From a checkpoint of a small model that answers yes/no questions on an image's attributes: encoder patch size [4, 4], encoder width 192.
Rows from block 5 of the fusion encoder of a small model that answers yes/no questions on an image's attributes, named by matrix and row number. Rows with one number belong to one neuron. Each number is 500 + 25 x the weight over its row's rms, rounded and kept within 0 to 999. All counts start at 0. Numbers have three digits each. After the name is the row's rms in percent of the matrix's.
After each neuron's rows are labels from the 100 texts, of 14976, where the neuron reaches its highest value: "fires on" is the input token at the peak. Only what is clearly more common there than usual is listed. The data: cartoon faces. In brackets: how many of the 100.
# fc1: MLP up (fusion_encoder.blocks.5.mlp.fc1.weight, 1024x256), inputs 156-207
# fc2: MLP down (fusion_encoder.blocks.5.mlp.fc2.weight, 256x1024, transposed), outputs 156-207

fc1.321 190:508498508512507476500462491508528525502484495499497482430502513463538484508508502491523484503492499547443504506515528424501500471507495499500470508495506491
fc2.321 166:499550505500500503510471560495551513428495561506545508538487495467469499504438502498496493480489458512502498485499449493512502467522504545513513513508533474
fires on: "long hair" (87); "sleepy" (13)

fc1.193 137:509515532502500483497496478489517482512502444504499519479477508522516508504416544515539448509488477534491501499514521493497416477522501510500544500500519497
fc2.193 167:471533472467472494478497501499515528500477488498503474502586535521410484499496517505486522517541529425529512503488469500499497500469538503496523501500503450
fires on: "pointed ears" (100)

fc1.54 094:481498499506567500512431441535480563506450474511445499502505499510443544501467480481498496500478508500554538501506500504501489399503434506495501492497492500
fc2.54 100:513499505470403488489515547499521486461500501500534493544504500490500381499499514516524469512517461499499475512495512499498501541480499490506500520476492519
fires on: "laughing" (100)

fc1.338 187:490501498503510518577546506522503525580493501426498514499503470529477483489509498519515506508522562481499544452500568530489501519509504500512499521542505546
fc2.338 175:505536515500516505495516480527488491507488500551505526499451546490518505504471517529502507500497479534522456481470455496503495510469501500465502512452453450
fires on: "sad" (51); "short hair" (44)

fc1.95 008:500500500500500500500500500500500500500500500499500500500500500500500500500500500499500500500500500498500500500500500500500500500500500500500500500500500500
fc2.95 010:500500500500500500500500500500500500500500500500500500500500500500500500500500500500500500500500500500500500500500500500500500500500500500500500500500500500
fires on: "crown" (45); "neutral" (30); "a bun" (18)

fc1.479 091:500500504498500506521506475481486494430500350491516494493489500492509505500539499500504470498500499501504487500502498508503489501507618524502495500500563550
fc2.479 067:497512496513465497497499501568528500598503646500508500482498500550498500544479500491466488479500444472484503499520503496531504517528443500496501495500516447
fires on: "spiky hair" (63); "bald" (32)

fc1.289 089:475499500530522502502432499508503422496496499495501473498477494501496499500491502490461503532500500504508500472506502500502453506501500531501501499579498496
fc2.289 112:506503500504521499499501503500498582500486488501465471493506500516523505503498500494505516489500482499498497493498497458451526449528469500451501507492503500
fires on: "pointed ears" (47); "pointed hat" (20); "curly hair" (18); "a mohawk" (14)

fc1.97 213:510479495517477496493534502529493478520497517502514464504520539480508507493499530493493504480484472471553500504515510498496477491473500503471490491509500415
fc2.97 179:458508525484501507507494507448521497479498496500450499497451505501503488512503465496505494502515490478448507499438488453489529506533503505500466510511497506
fires on: "sleepy" (83); "winking" (10); "laughing" (7)

fc1.43 094:572555490505502508495502485501499497500505500508503500500501528492511453501503507511542512485479469500496525498500470478498500507498503517481568497480469545
fc2.43 128:492499497496495498520498496502502523494507495508497502476499484500511521498500500410490489563503492499501493542512453506500503505507499499498473515502571487
fires on: "moustache" (92)

fc1.312 142:501471530504542486501479497502506454452528502491507500537499527502475514500516494508501490614470485499509459507531487505502496490458499502503480472507480553
fc2.312 152:500557503507471497511500505498499502533503576498525496500499466498464497506494507505496485497554512491502476504494485521499494467502517494477505509498530488
fires on: "long hair" (78); "crown" (20)

fc1.456 071:535497498499500497512500506500508504493534519501500506536464501483510503502499506490517500500517500555505500500507500516499500499498500512500500500500497507
fc2.456 085:501516489496496503505514501501419500525499479421499495496524489500472511500481471502507513499406483500500493504500504501496503500506498499498500513503513503
fires on: "long hair" (100)

fc1.365 151:500512499502534458497497492542473499499501506510530484491478490518499488522477500485509499512511491491505489499502498483548497501500503450494478500506501471
fc2.365 188:508528497502508530504502500468542463485461494500469499506513499482493479467492499491499507461490526513480543493500533498520475507500494524518499530497477546
fires on: "laughing" (100)

fc1.349 149:505512487500509482501500482544519511499504453486557512511509502510496508534468515596481501505518488500503491501502500484480484433499468495453496499498473547
fc2.349 166:496488500500502488487502531492501458548485478513510499515496495508518499491495482492491517537495509501532504502512520499511502568502580512521507512504490531
fires on: "crown" (100)

fc1.405 075:500497482469460500512500488502502500500463496491500493474500561500509434510553497510540487509495499500495498502501500501544500491497500462479496500550523562
fc2.405 099:500502480556501515513509508497504502491511529501512500539507485499500605499481526489485503496515497500520500500502500499400511495501506516503501495478466384
fires on: "sad" (78); "smiling" (14)

fc1.621 117:494508499509496509500493512500494513499493514500518502519474503526528535490510508487433469505501522512531497409457527502501523447520508500508505508500500497
fc2.621 149:509466511497504500498514436476504491508500446501501525466544472485507462499500489489526498502500482499442495548604437500496500511483478508497485496501478500
fires on: "crown" (100)

fc1.391 147:539477518479514511497467539512502400496493534516529506428505504508452404440548468487497480515484499500503517498488507502505456510497510496503500507536487519
fc2.391 156:369505468505486474518507502476493496462500522510516480597509498439507541523479497459483541502508537502501499508521558518485538435498473501511497492507559497
fires on: "top hat" (84); "sad" (8)

fc1.275 131:513501499463488497486501499486488503517527515490458559493496479530500458500499508509498502503449492515522500476505501499475495513479488489496478513479486481
fc2.275 119:512493490496485499486509464524490505504479501541503493507536501478486515479503506485502494497507516489496476561480501501530518498480504502486498521543540496
fires on: "top hat" (91); "neutral" (9)

fc1.464 106:409513508456506534518503520495520512501503506501502503496492493497496521503500452500522491496478533526491520499503481513507481508502440500484469515515500518
fc2.464 128:522495449511516465505508452481501498489479526540500484542488520501499477490501496505536515502526503501479500499552489504504540480492498493482501501499549477
fires on: "spiky hair" (58); "curly hair" (42)

fc1.215 145:522499500475505449514493529497500492506499514545556500539540468593500511494503473488497459500485499518516475490496518463491497537512531504570487517495498483
fc2.215 159:439474497493513502485505484515506507495477547481488505453496500463503501538488507479522535503489505574497483511501471457511484500492516497444526471508522511
fires on: "crown" (50); "cap" (43)

fc1.161 117:499474443532477508492474472518460510611485498474509466516500466504498503503501486499493499497414504489485511502500499497500511495581554486485493494489504525
fc2.161 180:500499506502499480500499515491547494404500495498496510484510533529503494487488487505519497493578464577536528427501508501500503482471456502490525558525506504
fires on: "crown" (56); "pointed hat" (41)

fc1.300 059:500497500513488500508505491505475505561496496499508500491501502674499498498498513500502499506426489496436520497498503500487475501499501538500501504490479503
fc2.300 079:503500500430503510533500492502500454489485500523500499500499500475539506501500475500507495492526504568503492491503500497500415497539503468506502509519500483
fires on: "laughing" (44); "freckles" (38); "winking" (11); "smiling" (7)

fc1.511 150:498455503483499500500501573515496499478511499514501498503508513537537477519457506503494513507509500496485459503497458499486500492514504520484495512519494498
fc2.511 157:502562505548486508505504443500515528511482486484493514501502496497483505498517482433517486496463450541500493505509502518486463508492484494487568529496543490
fires on: "moustache" (75)

fc1.24 127:497515505507475507508513521502517435475498563507529496489490490500499506479500517481484481498478512502509500441499500513484535493489498516484549500498544560
fc2.24 184:492491498502508500494491466500508433542506501502499472492500542532499500478501501514502488503494499485433486550579525500504485504500502500408489477500498521
fires on: "crown" (67); "pointed hat" (25); "top hat" (8)

fc1.647 123:494498490502494474494513533502489500504502525498517499453412532542500501497501470497493544469493502500498500499503499502499507544526483503498499516500496510
fc2.647 122:524491559505542529500496507576498506501480485508558482554545493499501492506520501500513504505509467497498447459504497507433490497490500499503550463506503516
fires on: "spiky hair" (90); "curly hair" (10)

fc1.502 051:499499534503484503498468501490500498494488499491497500499479483502472379507502493498536499500500500491507494498520491502499479499469500498497488503496503499
fc2.502 064:500533500494501497499455500491501533507498545500567503502539499498553693500526488507476500500500491501498502503500500509494499500501500481503501497500499500
fires on: "pointed ears" (100)

fc1.363 097:493536521499500509510489409503499552499504478484469490500525498497500494504500432493551505503514494493517502492506499503499521504507477471492497527504505483
fc2.363 113:505499455501494449472500556496496458500492511505490565526495498492513509456489521493475506504471543503518515496499506500508484438490504516503506505513531492
fires on: "laughing" (100)

fc1.135 165:502488486500511495504517522466505493537499520443555560528498496499500499546560463521564498499539449505540461479502505500529450503470531517480453496553498541
fc2.135 145:503558516497488483485496499534498469413487513542464417475523527468526514493487516428497504519488490498461503503511529487496539499579494487505504513501535494
fires on: "long hair" (85); "sleepy" (10)

fc1.111 089:494493499492435493514505499501531501460501504518505506523505500524485504500498498495492505501595465466501493504470500502485452488499526503504498501498504502
fc2.111 116:544503482489509501500498464512499489530499479508494487473498473490498498486487505491492506511408538524493486500491499514503500544522490491501489500500475500
fires on: "spiky hair" (51); "short hair" (49)

fc1.46 147:468510543542505545487471498495500507525502497498519496511507506482505496556463521506502502516470464501519512550499498500478449499541556498497514470506437482
fc2.46 171:530517509501475488498535530496493522508501558500444484488515463465502502483473515500521501492486507500475495509498502518523517467535497543492512518475498525
fires on: "moustache" (100)

fc1.606 192:531502475499471499496472541542458501557500474540568503534482478496547500526594488493495492496500515514501501481506498478494499499504509550510506499479507522
fc2.606 175:488484522531491468510425493501513461455467500502502394499576492538500501500494494492498467495508503504489498505496545514500462496505500498464500500498513532
fires on: "sad" (100)

fc1.608 127:562448512503581502511481516496500509504470497447480487500499492439525502475499481522497505476543504507492513486587475528475503520500523547485467507529502505
fc2.608 130:465555501481440497495499511464522488443502504518499532532509500528487504500500532500507492588496507492500488500484513461489503475500500462502498484497528503
fires on: "laughing" (42); "surprised" (42); "earrings" (9); "smiling" (7)

fc1.476 117:500506492498515534499500499445500497581525503513464507501492505495504459504498500471534493500532499497503505498582530515512500504498501480553529499478472496
fc2.476 099:529502511490481470509497512511498498459518518483507501485518436491471535485498495500498497500500505519484500518460520502501532491506508496487501481519531517
fires on: "sleepy" (82); "long hair" (18)

fc1.703 119:513469496529532458443500459572499500513502443491504467499471501500534505509514502477548498522502504523488547515505507503557484500481497504508490488496504501
fc2.703 135:500495499501474545566502518469500500503515577501495522500508475530497506498501539496464529489496434508498447467503500488485487489493517499527507500506501507
fires on: "laughing" (87); "neutral" (7)

fc1.117 177:470492488527499480506502588497529495488500495501505500516514536468555500518534497498477500499464516514504517500508499500537450485511480500498504520533500546
fc2.117 153:517489500516512456489515439514480494504472506501474494498485491536474498472484498499498497526499524502525485501498497494494530498487520505512501506491489518
fires on: "sleepy" (94)

fc1.722 114:514507494500540501495515498470492515545519538506521514497517539527506482545607527530517519495485488503503498497504498508515476478474497480473494511512492488
fc2.722 148:519502447503501509494540508606482507504506534503461529492492501507528507512483472500500508500500492501513480481492500500472599481500497507501502494495497485
fires on: "moustache" (65)

fc1.119 109:509500530501500488501539492488470543500474494500503545507489492506492507470496496491535492495512484506457508410500525502536501489498502496485380517476491501
fc2.119 117:524508500501505465522497500482488496506500500508560406447497494499583498503486433389475503500530469500507493546500485500500503545485485523525505499508483522
fires on: "crown" (100)

fc1.100 125:506522493493507500480503499442511500478482535507505500491477509487502530469489497482544500508550488481482501501498448497472457494489506484420503496490499506
fc2.100 154:477529490500495502507499512498490500508506485512518502492512482500524493468500475505502512490482500496543501501501506500497519514573500488532473526504493530
fires on: "pointed ears" (92)

fc1.602 100:523500471503545431509463501461518508499512514492574476523428500491471486496505501424500521499532500507458503496506485490481500537473447490491498507474501500
fc2.602 124:445500546500472516518502487500484492497500493501453527500560517513515503517495496513497541515499498458502499469499471506494507484523544506501497498512495494
fires on: "long hair" (93)

fc1.521 120:470494477466501468503484464490526518515522503507505484498480527417513503517500517487497491511503500461509490494508552477491510489469489490509497509526525476
fc2.521 112:499515538484490583474494538457525488499535514496500473499504491594473498461486518476500498555484501510484510483501496522474499433509502510504503481509496503
fires on: "sleepy" (58); "winking" (42)

fc1.599 144:507527424571507525492508545451509490503494506468515495512495499502489509495465471440501537546479495483554489520499488492530504515506532485485506442493508498
fc2.599 124:499435512495498475507495441505547497545482536525530499491512500529516508543509498523501491489511499563497505505502482496481514497489469495505490514507499541
fires on: "top hat" (56); "sleepy" (43)

fc1.110 148:504490516548509499495464470513533497501469499548495521499499497516465502490554492494499507471572493471528508497534518496506489499531497504521523497490493546
fc2.110 143:448510486461506459503508539500506508488507496500531468499503498478508491497505469494513508511465500493486482521487482508498508544469509505475477503521508495
fires on: "laughing" (54); "sad" (46)

fc1.385 085:497511493504501506481499500497500499505445492504505501524500496500502415556500497502497499542500491505501522499482484500554493447500535500506504500562500507
fc2.385 080:496484534500501455508500507513508468495502500499490496456537498515507494487481498521492495479513497485500504491500499500508526517557496466500498494491586502
fires on: "sleepy" (100)